python train.py --model="contrastive image-text model" --dataset="rendered scenes of toy objects such as cars, trees, mugs and chairs" --train_examples=97500 --image_size=48 --crop_scale_min=1 --horizontal_flip=false --translate=0.06 --tokenizer="word" --vocab_size=62 --loss="softmax" --embed_dim=128 --encoder_arch="mobilenet_v1" --encoder_norm="batchnorm" --encoder_activation="silu" --encoder_depths=[2, 2, 7, 2] --encoder_kernel_size=3 --encoder_stem="single" --encoder_widths=[48, 96, 192, 384] --text_encoder_causal=true --text_encoder_width=256 --text_encoder_layers=7 --text_encoder_norm="layernorm_no_bias" --text_encoder_norm_position="pre" --text_encoder_activation="quick_gelu" --text_encoder_mlp_ratio=4 --text_encoder_head_dim=64 --text_encoder_fused_qkv=false --text_encoder_bias="qkv" --text_encoder_qk_norm=false --text_encoder_parallel_block=false --text_encoder_dropout=0.1 --text_encoder_inner_norm=false --text_encoder_positions="learned" --init="kaiming_normal" --residual_init="zero_last" --optimizer="muon" --muon_scale="spectral" --learning_rate=0.017 --momentum=0.95 --nesterov=true --orthogonalizer="polar_express" --adamw_lr_other_params=0.0018 --max_grad_norm=1.0 --max_steps=13700 --batch_size=256 --epochs=36.0 --lr_schedule="linear" --final_lr_fraction=0.1 --warmup_steps=1370 --weight_decay=0.04 --adamw_weight_decay_other_params=0.01
Rows from block 6 of the image encoder of a small contrastive image-text model, named by matrix and row number. Each number is 128 + 32 x the weight over its row's rms, rounded and kept within 0 to 255. All counts start at 0. Numbers have three digits each.
Before each channel's rows are labels from the 100 images, of 14848, where the channel reaches its highest value: "top examples" is what is common among them. Only what is clearly more common there than usual is listed. The data: rendered scenes of toy objects such as cars, trees, mugs and chairs. In brackets: how many of the 100, against the usual share in percent.
# conv: pointwise conv (encoder.blocks.6.conv.weight, 192x192x1x1), inputs 0-191

top examples: yellow object (58 vs 15.9); its colour: yellow (37 vs 8.4); arch (35 vs 6.6); green object (34 vs 15.6)
conv.6:118113156088145180152134122133089099153156148113095178209102085127147137131126211119130156093037180090183100135131119135087173054117169095120113128148141159066152104198128138110118166169137124168142147055173126159168155074168157105103129098132091118153085126040136101123110072151090108114113143130141093193153149197088094098144139120194108100044119110155086138127149124134164150125124071123143108106119108124081095140133170142121156091134096115148134113126072107107092147165144147132116119134117099205116127111153141088086136101141063124178127152139164128105126115101107096102

top examples: black object (39 vs 14.8)
conv.26:143107173080116136089082100131123116090124136039182149101158119112154111151154124104136174135153113087195073119142131177161193124146140162100176130156185133122128111134110088103155079178103124128151056123153089082144145105101110123111096046130095106106094090149136099093113176122172133160124132127095157094142119110144076178227116083123160079126117119108153152062108097158100122152158109133131132100129110123111113160081093095175034125167139124088133094089161195152128109123135124135108087079165130146129151052134116151156194095093114178132184147111133127164138092133098106106

top examples: boat (36 vs 6.3); pine (28 vs 6.3); largest object: boat (25 vs 2.5)
conv.70:149139055137118083108149162077101074157103162120119147126071125114137117133152146135116117132151118110107127123129112152140131155126110130131130063092165112221111071169138126175115118182122156096127170108124110127088136061166161168124047111138088134179140179122175117160176155148165105127127129135129146156103117147156175141091078097130140152155236125156095122116100157198077102144082117120075152132138134197147097146108118195167062150152130116107180127079125110143085191074144141109123094100102089121140150143105145156107125193151110120145183075084174085105104182152135106136

top examples: red object (98 vs 15.9); its colour: red (75 vs 8.4)
conv.76:151123130096180151102149159067128122058106170197137125125133126137120076133147169112102138157124255100112083133160104189145141111138065158111113093141126168114083110115118124153117129095091095084082130133108128145120141132132074119182108120089166139093130120139076120109075147223101156099137170119129110202151116096132069094157117126107118149086152126091131119111173126141141119168173136128171118169111143122118096125164151084116143104134129077100180145076130185119135133154120129182147144143124098113135123167179142140122148156123125169118131196128128157091148154114136110158

top examples: red object (38 vs 15.9); car (31 vs 6.4); largest object: car (29 vs 3.6); its colour: red (25 vs 8.4)
conv.172:178080104116101121153090155172110105170109102119161153091105114158127122100127106145169139118103186110169135072106131088136108107092132113134172120152187100113184114203159106152125142161178170115100124144088166123116130134081151057175183121146146154162184126097133157165152117175141158101181084179119132162083141146131118158104138153141128105129186129122157084125144117168122090101040122136170097143052134126113164146089153137136188099108152115084151062187085124121125130130152070091132214135137135126133103121062120096100124107146049167087161102171093094140134182130080140156

top examples: boat (47 vs 6.3); pine (34 vs 6.3); largest object: pine (25 vs 3.7)
conv.170:237055099130155143098152154138158131134140092100101135110132148087095184073115157113116131130141116101167113114091125130086150090083163132162097124167128109170142151114108088086136110214151168125101090120107143141124117111153121082122118099126117120127094082076112112163194177138175163126160095138131099123160103156131113140173122179135140081139147138206123133096183110105132073123122192135099147101169112085112088120122087123147116117048110138092085110175109073141100229101139130162128126077094107158166106130159116103073082101155125135086159146161130105131106135130133140022

top examples: boat (55 vs 6.3); largest object: boat (27 vs 2.5)
conv.152:151096109149109144146106155171179076144105157165110164127113117075100208164104146121100136080099130080137105131109119107107158150138135126122154095121198065214169092043094136152095137134136120111107084103070142119133119100141155159175024147083141118086148143076073110114191126106119063118127137106131108049135079100123136134114140145145151107186132134159137163131118153159172150091107120088067104166102117098103082131116139073153192145101126147134088088124083144110097141146078135161104106104079108128123103109115208101132110127090122152115113134151152123078168152145166103070

top examples: umbrella (45 vs 6.4); mushroom (41 vs 6.8); largest object: mushroom (35 vs 4.2); largest object: umbrella (31 vs 3.1)
conv.117:123148116133133143053147106122184104098162129165158130123117101138046142199108122162127168075129129132074115137131126152133116131161104140157111161112179118117159113102059106134128166175096089183137086133094115163109120109135188159123204129135097132123063146124131100116091159092118117134155155168150185176129098133120115121132120066133108111150112091192113130114159146112078112194135124130126128112235169077080131095098152069140108122150080131161118148198104110175159095155142133090105059143087141114216115123167111091189078104121134140142129112142172122108152080127182158094

top examples: car (36 vs 6.4); green object (36 vs 15.6)
conv.150:129119077120119159108119133103074140148076165137127127101082147067099126088146134127091123138145139178149115108119126138148097157115141106101099139105109196135179085180186126103128143042120093138138142087108175167122115135086122126192144178082124139153138193093140178054119140145103206088162141127129109115046144126106149176051100141103171092117160143135119134197127194104096189149176145165132104126140141125094082151186098140165114097147164138113101172163121116107165158119097189134184136193170143116093141097099102133104120090125115113128155128103134138132045175088154105129

top examples: chair (41 vs 6.4); red object (38 vs 15.9); table (32 vs 6.8); largest object: chair (32 vs 2.7)
conv.177:172135134084128134135088176095149113119118118130136133083203101079129095127121128070068188134091171141094163160148163123154116165066150088123092127128109121045137149110119100114113147099104104116163092151128130148102128113116170162177145118215088107112146148091124121115132159188108129133116147175043145172150086091094031104124145109136097138180150107120152124085162110145072100158187148158144111167097096140198095135161110142175101156179116158106146146149128081146133136110156182148191155141120115093122113200161174128129117199168125127080159142140136140124186149134158075131

top examples: black object (38 vs 14.8); trophy (25 vs 6.7)
conv.176:087112132104147134113095096085145113093143114188082148113122091115117145108126151158098139165146182179104154141110129117116147158126140131125094134100183150078183154126169101075123140098134088125157093183088112149088180156094136112215138101139121156182095149120121115131165103149110174139090161121106058138150071113084118120178141128114170069167128102093089127123149152209168097159103156174147102155138123158163134147173109116135079129145133188205090141091164156141123152090097132082133135107097078088068088089194067094150158106142131116092151109128139079132181102055139066130

top examples: blue object (43 vs 15.8); trophy (42 vs 6.7)
conv.127:111172140101199114103178119143114133111132171128147170148113149097126096114091135255129071147126135129139129178119148156092066137147109117150106100114122113067142133165142081118084151154206118173112108136095130164125114123127136138109081115125144167154099133055126160125089108107188138121204090054137159122131138150130129091159133166112115191081156113166089151138091159144104023128131086157105126109106143150073155124141092136128129127165143124122151131127125096107194114105138104174193134156113132150124033083148190168103111117101133145156111131144080090149169124169142137134

top examples: green object (93 vs 15.6); its colour: green (54 vs 8.2)
conv.19:131089114106027107170110114089103182163092094117140102255130121069180145166106086183131096181142131128087116105139137199110142110068127144151093109138160115155125171102129140112182128104150128142098121148104132165206149110106107204165121115101104109101135144101098107171130096126168115119124120124169110124096111096139116114114162137154128125117146100162200200117104145123090103145124150126143102106110135108129137109137130128160138101062095150159101147119154116141127129130116104132124135192140101090139146113118125117099180136093029158081121086196166120164141175105077152068

top examples: red object (78 vs 15.9); its colour: red (50 vs 8.4)
conv.90:114112134125145126115133098152098082105153171151112140167109072149098151147172152085148166145146080152147044137178205056139151104177094225151092141158140096110106137113191130102135045114117133124084098154116131107077144184141146089116099149116122087041129106113153157089116111105127183172173140142072104072120160148142138132097115151111164168118143162112063141159158099095098139146112153141121130116104152138089114118138102143132076110111136173234105076122128146166084171171155118114124142127134119113116081109160088146157075140112159087099136120148105119180102070123136118181

top examples: yellow object (81 vs 15.9); its colour: yellow (58 vs 8.4)
conv.139:126103171116133082109119100159129181101154098107108152176123175126165152141124133120175134148123087118111043132148137145101146067172117177084097096043109138135127085132120134072162112131152144196164091134114171131177152082132103180159137173157116174168075135154137096117165106135098127130065140168116115187139110175168101185119088114167198087071078116114104169106073081151165127086166114082157098101128141140077124103124130163144137111160118145153141131155145121164121185138161150119146190147103118110150115127128170147171084153086065110148119139152095102128032071157109130121

top examples: arch (63 vs 6.6); largest object: arch (55 vs 4.2)
conv.40:105160104154128146092118100215098111054171121168127211120072151127134110155174117088117127117149091143087158112121108153184181114118116103123156092148156113100159126159111200105134104131157184197147147097107111116118195110117132147147127106113105144136182125033115174170141125134144099111114121097163152145134078193179121147180100087130145191077112132061165161090095159112112106101128103152160140121071119109144142063127119100128144076058119130102091090117150107130097154135126134185104089149146129123124058068127137173079115149142118118093121149119097181169133191107114110126

top examples: white object (78 vs 15.6); its colour: white (47 vs 8.5); mushroom (26 vs 6.8)
conv.171:077186112123157120071120174100113105089113139116122116151138151080127131105129132127111162080102085199092097120115127255121109121171133121173059141156100137135127151150170130129113132118177069091141131155105132135107164117149058171128116116143171113154107135121154106119137144173116137073137146133196162106149172113121163185103143120127156133134051105153074174171122160135103189116115175132095188086119072174102177143123128111150167146124079160135156133096150149232115126074176042154115130133142150136120088125102146166122144145092100098115111130123148157141144088093132123102

top examples: umbrella (40 vs 6.4); mushroom (38 vs 6.8); largest object: mushroom (30 vs 4.2); largest object: umbrella (27 vs 3.1)
conv.129:190156111137129181067139120117122102157153136107110199136102147155112156169158148153161137101106098158142123101125070139138177121181114114143054141116167097109103121130139145089152096155166131148163147194118145184156120098119161155131162112152149108127109100140172106119107168076057182170128110135152138219119110146153166127113116125102101146103119122133106094199160096068185154151085104076091134117129172091167180074178136135151164115095202098136078176143106141135121107128158108209167061160122101101083087152085143199120125118098113150163159085124156100120098123167125130092

top examples: yellow object (46 vs 15.9); its colour: yellow (26 vs 8.4)
conv.167:084080111144124104115098122098142151119113167155114124153133162146129114107147173150118136117096194091163164049079080118117155172120163122162146166215129161165112066090132098133096106159123090085111158124141158137121091120082127104129131138145124089085081055126041128120170100144069111101128179068084134193150132108143161151142170155120051151134134095122087096153122107153159122142161137181120120166097126127117097131122110151180157185162155116042123095108154092119141144119064145170161097153159115093170104101102138200155139090089087092109122099151132144121075123080089106091

top examples: tree (32 vs 6.4); largest object: tree (29 vs 4)
conv.178:119153234098120113138067152147143159106094178167115110138174128139055101151228092121119130101093147080114161137163121094171185157109125089131091164117130089159139159204164139096079101137124099154111115118103145214135137118107127128160130109070172080138124140196109145110107177125106085180124096142163147125089131138149138097104098138169149154130123086169134117150165138118095106200112117121124094096138156169134188142107118118086122164106098119136087079136146123120175101111144161077100129143092103111163142149212108146166123096087091094137140035125157107134109110160112177113

top examples: ice cream (41 vs 6.7); largest object: ice cream (28 vs 2.9)
conv.91:072119137136112083143113155140111120110140137202065108141125131135140180142209124143081118173118111098121148154153148169110152116119110103153081084073173053092150092126107109107184122116111184114132105138222150087108084117126052135177099181121089107120103094208144123139131115205161097171146128130136146096108137114160093121099102154193102163158207138108158127101200132189154114111100116111149144112144160133158150121141096085130086205068170126106118098167132157098141108145146101108152120114124147118097103118126116142146159145100147109118125138119142130170185175152217155117

top examples: boat (44 vs 6.3)
conv.138:227167108081131113136119145133143110113140113126136156095115115169181127136139120173163092081255138087132201168129080109149168129130133115076124105110135189145132152098179100114136107131167137148141084091107077125157151087172113165141083154117129114187156066153152188122172103151163135141098153116139105150089085095147157132112150160138090114148129147156155168093164160163124213144107136208099148122129174116090132113155108062104136161152161118142151091105126084136137177151101153079132185121141136077175146138115111105127126093076143082160086134140099142096167132140098077152

top examples: blue object (39 vs 15.8); its colour: blue (28 vs 8.4)
conv.107:074103128135135142171142137097153084100135140129184134133133161116137208145134112081112104130121159100030145105073085175126099150156101123103134131123121149170183120125220197138113163162106129131113137103144149086125135065140116172117068108119112132131203099150107134116143172102189109105135077171130098192121119159132100155099157109158169126158145136102154096059073124107138147138174158123107096087162098141141125174093150101130123109130075143125106104138133156123127139091126129119118177127077115189086107136139149041082178204182156096148100159187146117084128170112129082090

top examples: arch (49 vs 6.6); largest object: arch (39 vs 4.2); table (37 vs 6.8); blue object (35 vs 15.8)
conv.9:149111105118175148060138140105122174060144153126129130155128062132164097142096136150162103125138126161148134169145081163117068103125082157130166113129123092155138053116151095136128096112134174114152124082131177080154143162122176126129083159171114109117146071102134135120123105144125147129140120136167140117116097133211080187107153149082147098103203105172150101068143163105066184182129193124089140142084152088143100127183124143105116171068175135127117102124100202091178167118173106122088160160093171112064138156116134100118151135174116159089135178164096115140087179105179101159

top examples: chair (36 vs 6.4); robot (28 vs 6.4)
conv.106:143111152118084173149170088143139099117127131071170101135054103097154160155072136182119182144059146205126133114141115126105120117107139125154193195106121194144120124096127122140134102080128153107133103106130128123165127127123174080108121187097090113153078059069143127187078090122157143144164110114106171163130134112108154177111090112122162120163102178090089133148100108211083123173082123112086085128058068095104132128105142114111093100171153161134116122067086099091102166115140097157142130090096132097138129177127154158097101140128056208130101093123094144121132076125122106130

top examples: boat (72 vs 6.3); largest object: boat (49 vs 2.5); pine (25 vs 6.3)
conv.73:222140117159137126167114204180107169148132131158124132169120089159101155181134170153107145113112114153088190123096146129117091125123061082085127117110138176145174182047147165148171106107179142130134132111165113131105155151126121068104155113171131141124118144175170100066098108156105149124134104031118150140136136129096131171121086096172168139104094109142142128157109147138098148091104031128096080103138132120097150130097138128140138123079113200089110103097114124202113109162082132089129106113120098119156145126130101118074073149160141067125106145110141223093101152169096110119

top examples: tree (42 vs 6.4); brown object (35 vs 16.2); largest object: tree (35 vs 4); its colour: brown (29 vs 8.5)
conv.155:093101110140089191117182088110143164139116179083157118150077087160098139123113127142149158126106115140160083147134137117195113142080155145136095100105113153083087110130046102097147121136111119138131157125119097146137084158166178096104099074143133113096109133128161108134194154061123129097098151153160132110085155171145156128134118179140155101166197127088176139031106114127089134097136126058191162127134142128096140098132146132065130148131146166117177198196105122112187143127145116162156107135130100111125191165178134116171065149116145181149186145096129120124155078123204098173

top examples: car (51 vs 6.4); largest object: car (33 vs 3.6); truck (28 vs 7)
conv.42:101121148103120149113091103150152187089159120127122118104153069102111099161066189075112128149139124146162112117152104107151128100147117087068136109062214151101085139124162104116093115145097091142118153088112121120173199072139111109195123140064158131212164118097102171136107122097165206131045200101140149101075166161106114126112120089096118139161115163105078140182117110096171135135161180137135094129156161112099138108116095135122095082139146158136151096120082122072133148154134172118074129106136074115139104085147143115100111106070109085116142079160093120115095130113124113049

top examples: count: three (60 vs 32.9); airplane (48 vs 6.6); car (26 vs 6.4)
conv.80:145156084108093149113084181167100112067146064079137101135159142119095133124145164132183141132120130107134103103112122113062151168131083121143105156120128099244114129156161143153130131124134108156107085148136075124086176087155155095177024159101120103113151200121131119109092157110125109173156163094098094081088164199111107115090133152176099115091146105124155139166124155148156121159127088119086085114110115098160127162161127115165170097116155105092133125136152141141153082066176128123146177148129143074085097150098190115127147080144148109123098150177194178089189140160161098120

top examples: purple object (49 vs 16.3); teapot (48 vs 6.4); its colour: purple (33 vs 8.6); largest object: teapot (31 vs 3.4)
conv.119:108084194132114118074177148083143157125125142152094098129127121107082175110080150122130114109132137134107138125149126130115195106121109141096122133125134141071187116120118082091110133133115126100159129087109112116125121126136191177091183167114177062192100112037096121187125104121136092150111133131097163081154135112121122089134148224141148089118135157100105149094091099187146121108109105108141121130102198172100133102109118139138083070175214142095093116113122165106051139130156121098150103110115158111072112093132147061099186255173148143145111148112112137101116127127135114125

top examples: white object (51 vs 15.6); grey object (39 vs 15.7); its colour: white (34 vs 8.5); its colour: grey (28 vs 8.3)
conv.79:160158112135117136099153113110121124118083125115100125099095134081070062104140137138100142168110116120115154134111104191105148120099104088130119074078122085143106094143138148120156117140149180066110127103106103107113103156095191132118133121113101155079140115137103106161149121143135142120114144147249102142113213191087168102072095158068134060117108167159154145200149179167151073177153139083155109129089164042089149132123149127131169116136136081161129133138161107169124096169110162158147108097162144133149096126130107143128161141213052074075082085150145125125136125077120112109

top examples: black object (55 vs 14.8); its colour: black (35 vs 7.6)
conv.165:163136059138089128100121159081134084127133151150151148144152166184180087233132099119098117100181090165126144128125078102154155166159152147143214157167201157136101133128127113070157162112074160188115093094113145109140124156128166110160117113122120114152160125140120138168117159136155139180125143101121112117135100093074132085121135094113090125135154132131135151153089113161132182113111126095138065090151084169099181086100119104100094150094118134096138073107088117186094148132181163142130116083115131104189177162196130091113089104177156102169192094099135161063087106148156142173

top examples: trophy (79 vs 6.7); largest object: trophy (59 vs 3.3)
conv.95:127154103139097146150123155145225096128145133145123076079134175135120083167137072136103098136141126131228097108149104106106101124110119102128089117158122157180209104155134104129107151074158160138077148100114119102109110107150107100098114117044140115179116048182120135143181096068064200159108112140109082114117147135113156091122106096076122139136151104140137148130110103209088093076135099088090116109066099114166118167168030121109102122112135121153105224114105095139175120132123131127104130120131100141189136120132162137118135082159105128107143111107141125142143107183093136095

top examples: red object (59 vs 15.9); its colour: red (44 vs 8.4); trophy (29 vs 6.7)
conv.85:108123195177136214146158114147115163140106121132128149153119068199150099122112099114096121135185115156119134165175182088105195114116114202150160112118151082123164145118096179114118149114114122064120131120150073159149087064137129245165123114125097141176107145109137193158137116116214124114110122156149109164156110087145137113126117192072148152135096145131119103167135184155165119126090097119161143138101129156147133122167162138230122150108107123081140128115119104145130079076152155170134131128137142119157114103092118159180117102094115133059122087105158110137167100051136137115

top examples: blue object (100 vs 15.8); its colour: blue (69 vs 8.4)
conv.191:136126142105255130134118131075115151087120146093137134160113129158135145156152176126107149070130120136146083136111114095105148153112127081183085149103162152118136105117153118103053104123149131078097127086127174178093145121190162133113152165138094086156162141141155126184102137118073062134104126138057178157082143089066144127174255144087163141145123140097086141108118139155098095144193165103134107132116108139103105124164133178122116126097156133119142126142156207158112131100135137138142143142133156087123115105120153148092154141171155146160076141145145133114118136098097113089

top examples: trophy (58 vs 6.7); largest object: trophy (44 vs 3.3)
conv.109:061122163105150138148134149103136095154125095047155156091142090156127140171117098131124118119154134131137114150192135123101129066112154135134156054114192131213161085186135144138119154175157156135131121167116092155121086115147179163123163150155123116111123101169117113117112049095152160086082167174113160197126139178157118153109103128150080157122101121139111111128168150163108143148103123166154148147137134136093108096154102095110090100116089126085109207091175104108119129217130055141134094099147100053184134122077121109154093085153143056138042159139113120096090137098127127117

top examples: car (26 vs 6.4)
conv.27:133115176093124141070105102165166154140115071122172137108130083118194126158096123164176134129123134122158068084151147094132092164130165153152046128157169146173114143122146115072061173113101094141092142157118105235117109155103154204132110088149157108144141106120153091113131134137141133164140122153137194161120131120090114140096152113130071145112108139183152189154197147130118141127155125102126092140117138062168176132123076144120128090131087119134138155193090118136152128157123065085130145154158138146191182183095100138172162102083154121108149088126174111168100069110132125052

top examples: ice cream (40 vs 6.7)
conv.33:163124088080114145108100155168109096081116190127166117114111144179077110113104053091099132144133135182091102113136122149064092134108125137164121155098153178082120089078127120127124149165126129137103139092078162199132113109145108125175051114073183126163123187106108088115096095126130146183100200072125128156134174118104101186130140096080112092099142108126116133029108118104113115111116128132118099093143083153106117142150132137158100084101071148098123167158110110131146148207191140209137177138147090091127186116120125137066161152130086116160144074119085140088159142113128150131

top examples: yellow object (38 vs 15.9); candle (36 vs 6.6); pine (29 vs 6.3)
conv.66:096161162154145147141169142093090107161164118119123102168139073088123083167108099150182102174145152087064124182133124145123141119073160096169177178148130083093158129101139166105141077090100098117176158065110136167060143156138115179174147105144140142151110156150153158131116088138121126031090118117133117146177157118108149192198062172149129115145094099139096137118164102122106098162072104147135056142111148149119120176146146136122201200100149135117148163056086095141126112126208074125070123108108138125138153107128156106186138137175126119119109127175156093122115147152154134113

top examples: purple object (48 vs 16.3); its colour: purple (33 vs 8.6)
conv.144:095099147096076142127107127125141161130100169108147128116122171101160168136169115119111147116154131151074144103143146147076095086145116141153108180117099082123181184156125085130141194129108135150106073116117140141151115108083117096123123102085083070153173142122164101142177138133136129095032162145117161119076007190128123084086100114140116113141107154140102080126120130195054131111131035141091115074167157143118113090140138078120117064109095161134090114138137166135071078111130132092127164198137206165098112147193130108137153111138120147175104112156113091137127114123109140109

top examples: pink object (43 vs 16); brown object (37 vs 16.2); its colour: pink (28 vs 8.5); its colour: brown (25 vs 8.5)
conv.30:082152142143166164131137104185128112134070139147100088144128099117101104089150067085108107126127121127101067135146101129110193162164121169122144198113165052122127131122135016136119150124157151184116137084123108134104127114118103155101093140167113088095129140066073084168159095117201158142129141090196100125118168138091109158126112189110104085113137148094159136102078074153131114136108076118145138164101121116170062118208102122091114128117138144159046117140173120139119110111101118099093118100169146139218121138140149156103132166141159086115091115193099102137118125188128108084

top examples: pink object (54 vs 16); arch (37 vs 6.6); its colour: pink (35 vs 8.5)
conv.124:097125158164215133112118053127132118133096131166118128147151111055146143102120133174161141152127066099086126111102139184115151102138171169240166150185156135082142138144136138153039159154129100096107132086117138130148166085146111165167132146138118175073118149126108129176164109133092136113097078163143113115110141152129124122100152123117188145157117102098150111118150072154124120123134163152159147145133107129101135122171074156109074122118145105109058092169138120147151100145155113141094165088220099138168142140129182082113164149112052133073100097094148099120128115094041127062

top examples: pink object (40 vs 16); purple object (36 vs 16.3); its colour: pink (28 vs 8.5)
conv.15:142168139118063139113149153148173119121136149140074113120134096119117100110160137136150048120111167134109190115139114131128137152156119134101114140202196131177106119140106123175088105181068129052132105210116130147117133190073086194106120110120085183175103115166159128100173114118114118158148158164077144159151141144056153107116186055064118146109086145142091112154124151132117155123106048053094148124147141131156163158099103167117094098105161122110108090147151101207100164142102092090124160084120107154106107148128141145137161106194075141140106110144127140118122149144126173066

top examples: black object (59 vs 14.8); candle (29 vs 6.6); its colour: black (29 vs 7.6)
conv.62:160171143186198138133110164147108148176088132107174105120154128175145158161094154101128106141145114149187108127177196099122086116134153102167114085124126165135096140103108141134129073116129125133102096149137089098071123140083079160135102144125104140159143088090160114117130158085095158118146188066119132136144068146164149142138157136110118088061103143116058084110116094171118104140082105094107097095152118100101165107163104088104143141107032085149189073101117180134134163069115113112118131159158191090137154135155161181172100177138111093166101073096161139160129115140033097102

top examples: arch (60 vs 6.6); largest object: arch (50 vs 4.2); table (41 vs 6.8); largest object: table (29 vs 3.1)
conv.154:127136135101127161106129109132137174115141139080145227128155140110170073165146154121140175110152078138153079126075115127134114034070205141144171193107069111097138126101138150118109134167120139178132122104137135117170118138105178134135139153138128146177129158097084089089146149188110156120148126143127140110151126104147154111102101146159082124095093167108114106093091133134100117066113114089125146165051131032140119194164130095141056102127133141086084110077106080142122127142094139129142155129179172188177058135151138148074173094152137117116113123156180113125143156116078107063

top examples: count: three (65 vs 32.9)
conv.164:140080103152143092088127142211120078126118138165121154121207074120097107121142133155175082106162163156115095146080138102138109077118152084141158092108112197095122171091080167130138109165177120118136105098157106104120161121113165163157146080149130160161144113137118099165076111057177185096107056175170067134104116109097133195155148135107108150124103096164185149155127139125119129122096102145110118146100071106110051148108158178111185136174135110131083156078114179030112138160062078092119113158124102081114168102161131142117165125150109118138105114163123139123163092126123153127

top examples: green object (97 vs 15.6); its colour: green (64 vs 8.2)
conv.183:124121144099097123140091162106122119113096131117126101223135156102160134179161199163137127125145116145147113107127092188094139180105084183152126135162153131122124140157135131100139170116156112211143115111132148128201128126140129130072092106148146132034152129135114182126124130136145165139056137117028099139161132051072112131117127114094164160117087099115124123137128165173143091117151113115115138138129139108114153151133119105121133140127137078147137123119120092194141123102145068099153159126068067169127089142142123164154142143077000166115095172098103133112098138135096188103

top examples: trophy (39 vs 6.7); largest object: trophy (25 vs 3.3)
conv.81:045118158168077150109090148125087080165166109125095101115054141119163134103164106109173157096127115062131154093107161128153143116099110125137157113112149095084163136106134188107104154158119092145146117140112118128089162128122084152141104044149112120087149098135080085113102113139138146110119145178095143200175123138096061158095166148196154147116069141091065073152156156146108116146138145116079089173153169148094061061076160087146194137156096153116096130146167133126087187126132113087140068176097108122129113164180133095142108106141163167142085113133180153155108104101135143165

top examples: red object (61 vs 15.9); its colour: red (37 vs 8.4); trophy (29 vs 6.7)
conv.2:099126133104160092078127122111145155114091108094106074116154164130153162136122117151086139120122221131124193167125094123138159151126100140065105135135117139157099112155102136102103075164138189168109122118122140148111113117098129118104113125095147083155176058195115148111086067111084093131118182192099123110115152134131147103142053122108138122155126079161119121118205132094153132136237146123211101093106076092178134106155084125097140069151140053152141170089156041104100131118151087164135148140172128132106134122120139122161140064160104118130138131110144084111183126113081171104

top examples: car (76 vs 6.4); largest object: car (60 vs 3.6); red object (36 vs 15.9)
conv.103:150094175104150149134106130158139127237095122063067110116164112133111088100091142176117121129124128136075091131089126180151210181130065136123106145092113146218130132071153120106143088170083115102167134162126123084119108109155150172163043112169101104075084125151080105137156127123151168161144128084117149188095087119143140093108161130115125092149206164114098114118110063097193152150153125098196110118146142122115130104136116145108111144131146135144126133113146102167130133134096154094191174099131133151167145140148090046065080114103174117119128158115095152134122135069139117123

top examples: pink object (46 vs 16); car (40 vs 6.4); purple object (36 vs 16.3); its colour: pink (32 vs 8.5)
conv.45:111109141109242067091127118126129134103115103134119118071129106066148108127126186120124105109060081103100200107126121152114130229099124179172135122117118157177136098145153117108116093133161118100147096123157152121096105095150155147101106174131139118122154124109147125134161105117093148133121095127238076192149140162076133118071176121137138116114093160095220111136070184129065084171150125135128138093146107084172148113114090112100177119118167166136151078149107135163139127114158111124123141148092194160145109166132169089111125117163109168192103146132142080153176122117113122093

top examples: red object (88 vs 15.9); its colour: red (55 vs 8.4)
conv.133:088127106077120119118098113165098167131092065110105135129120147097079145079099134112140131057138221183118126119086200156156156123104114221151104116084112111124149152118105081120199139086136155099127140167140129131136127141120144099064106156017148062114145123143122087120122134154131122104044141160026127170111096033183133083093087115158161135099144137179129080093130088166128103141128116156166132105112118089098092120120133091124112179123126126130129146129149153168127091156101114096118101135135138097130150135134152137145137131172088190115052114145131115105124160113118098106

top examples: blue object (97 vs 15.8); its colour: blue (63 vs 8.4)
conv.125:160101166169216119109119137065131118146091139115175153136116133038114142085148144170171172122106114109100198056144133189113160124165108116151120104110166093138086129181106121099136146084198104083119115116131200147126132146118117150128152133130117192101090112151121067090109187130069113114082086114081103115119074085145163145212167107110143151123104148113175132128102111111158154139081080100176092107124143097146152083118121132163158130135118078145085177137025127121123105145153142126092135140133132124133123128126123155136184146106149184179098085134156150053083102126116135107

top examples: white object (41 vs 15.6); mug (34 vs 6.6); its colour: white (25 vs 8.5)
conv.142:155085201093108122180072075149143118066112174104091148149100123116109113109122092158126153122178141079140123112136167151111150128130097112144080142133163161099143200082161096138128101100110136145119142133099157154108128106118062172180080102164090090103150091115136145172189128129100112088163098161153157099127158128129118136124152139118099126144134116088143158116071095107110103062139040105124158104116146120144140076208153101122152145117108121103124134017073125198171141125234168181103147139132124118147127102107161106152105138118128124107106067117167114171118098096160152195

top examples: green object (58 vs 15.6); teapot (41 vs 6.4); teal object (40 vs 15.5); its colour: green (38 vs 8.2)
conv.186:119140112082132191138094101120115101158107141153098141208137054119146123142147140159154172054137057144137059117138065176141160127111111014147106168124120101096144116168120119111165165114079152156068138120156133117140116121105163088120147106153142114040100102139141130180115112155113146125094128130195167088127128121158088117154138165075127099089134075148144093141109122179100121082122117193141082101116107183109138113146159098077080143126140130139131124122160091195094127117141153114111148092090144118202105133189187120122126124159125120144068087137138071149143157145110104057

top examples: ice cream (59 vs 6.7); largest object: ice cream (41 vs 2.9); hammer (35 vs 6.1)
conv.88:088081109152134121074121158121150050137054123188137120149146122148129153130134118137115138154131141114178191172117140158155169183134107130077111129086141089034157101089120188129102133155150221133115118165172128153115126131112086115138085190151122138129083120126121083073120084252148124089155144165150139096130126133157110089099151192133107147098144121141156141135117161140118102116175121133120097130065077098151139154158145093124135104138126134030085101118114124122069158172134015139148096099161175127113135106097153140086126099120128166092112100141138124123117135125130104157

top examples: arch (45 vs 6.6); hammer (33 vs 6.1); largest object: arch (31 vs 4.2)
conv.83:160136109147176091100088090208110101093091203169138133114115138131125148167139144162087093109112119081163129146161107089163162065170202129127162121101119129169162085153115143129166126133118148124133133198108129125147098142133144135126072090091169121146116119160123120120156098116174079167094086120128132115115105150147085163211111214131124128128140120100127176122148134142132099138109121090106104120090202140102060097192095121104159181108138117118065114128095096142105113128082059144215118142088165133172123140088122117074094053084134146176122113144137074119146181113182143109

top examples: tree (65 vs 6.4); largest object: tree (59 vs 4)
conv.64:091144103098116121105136143102131122134160144116101127090202166115193137198115155133182137133116140075168122116119115129114131163141207114102118103133113087109142130079103132081064116122116111150082149048087154130119171128046153108063125158122128143125131080172085112157140161177096147166108129162133152150162107119170087162115145095145070144113104150217129167134150113137153088091145117161135116149178114099109124121109100183178080065136111139115105215084097177173119073154124121104125174132151138149148100082106167153143098153149140171116116178057140116124105094198087098113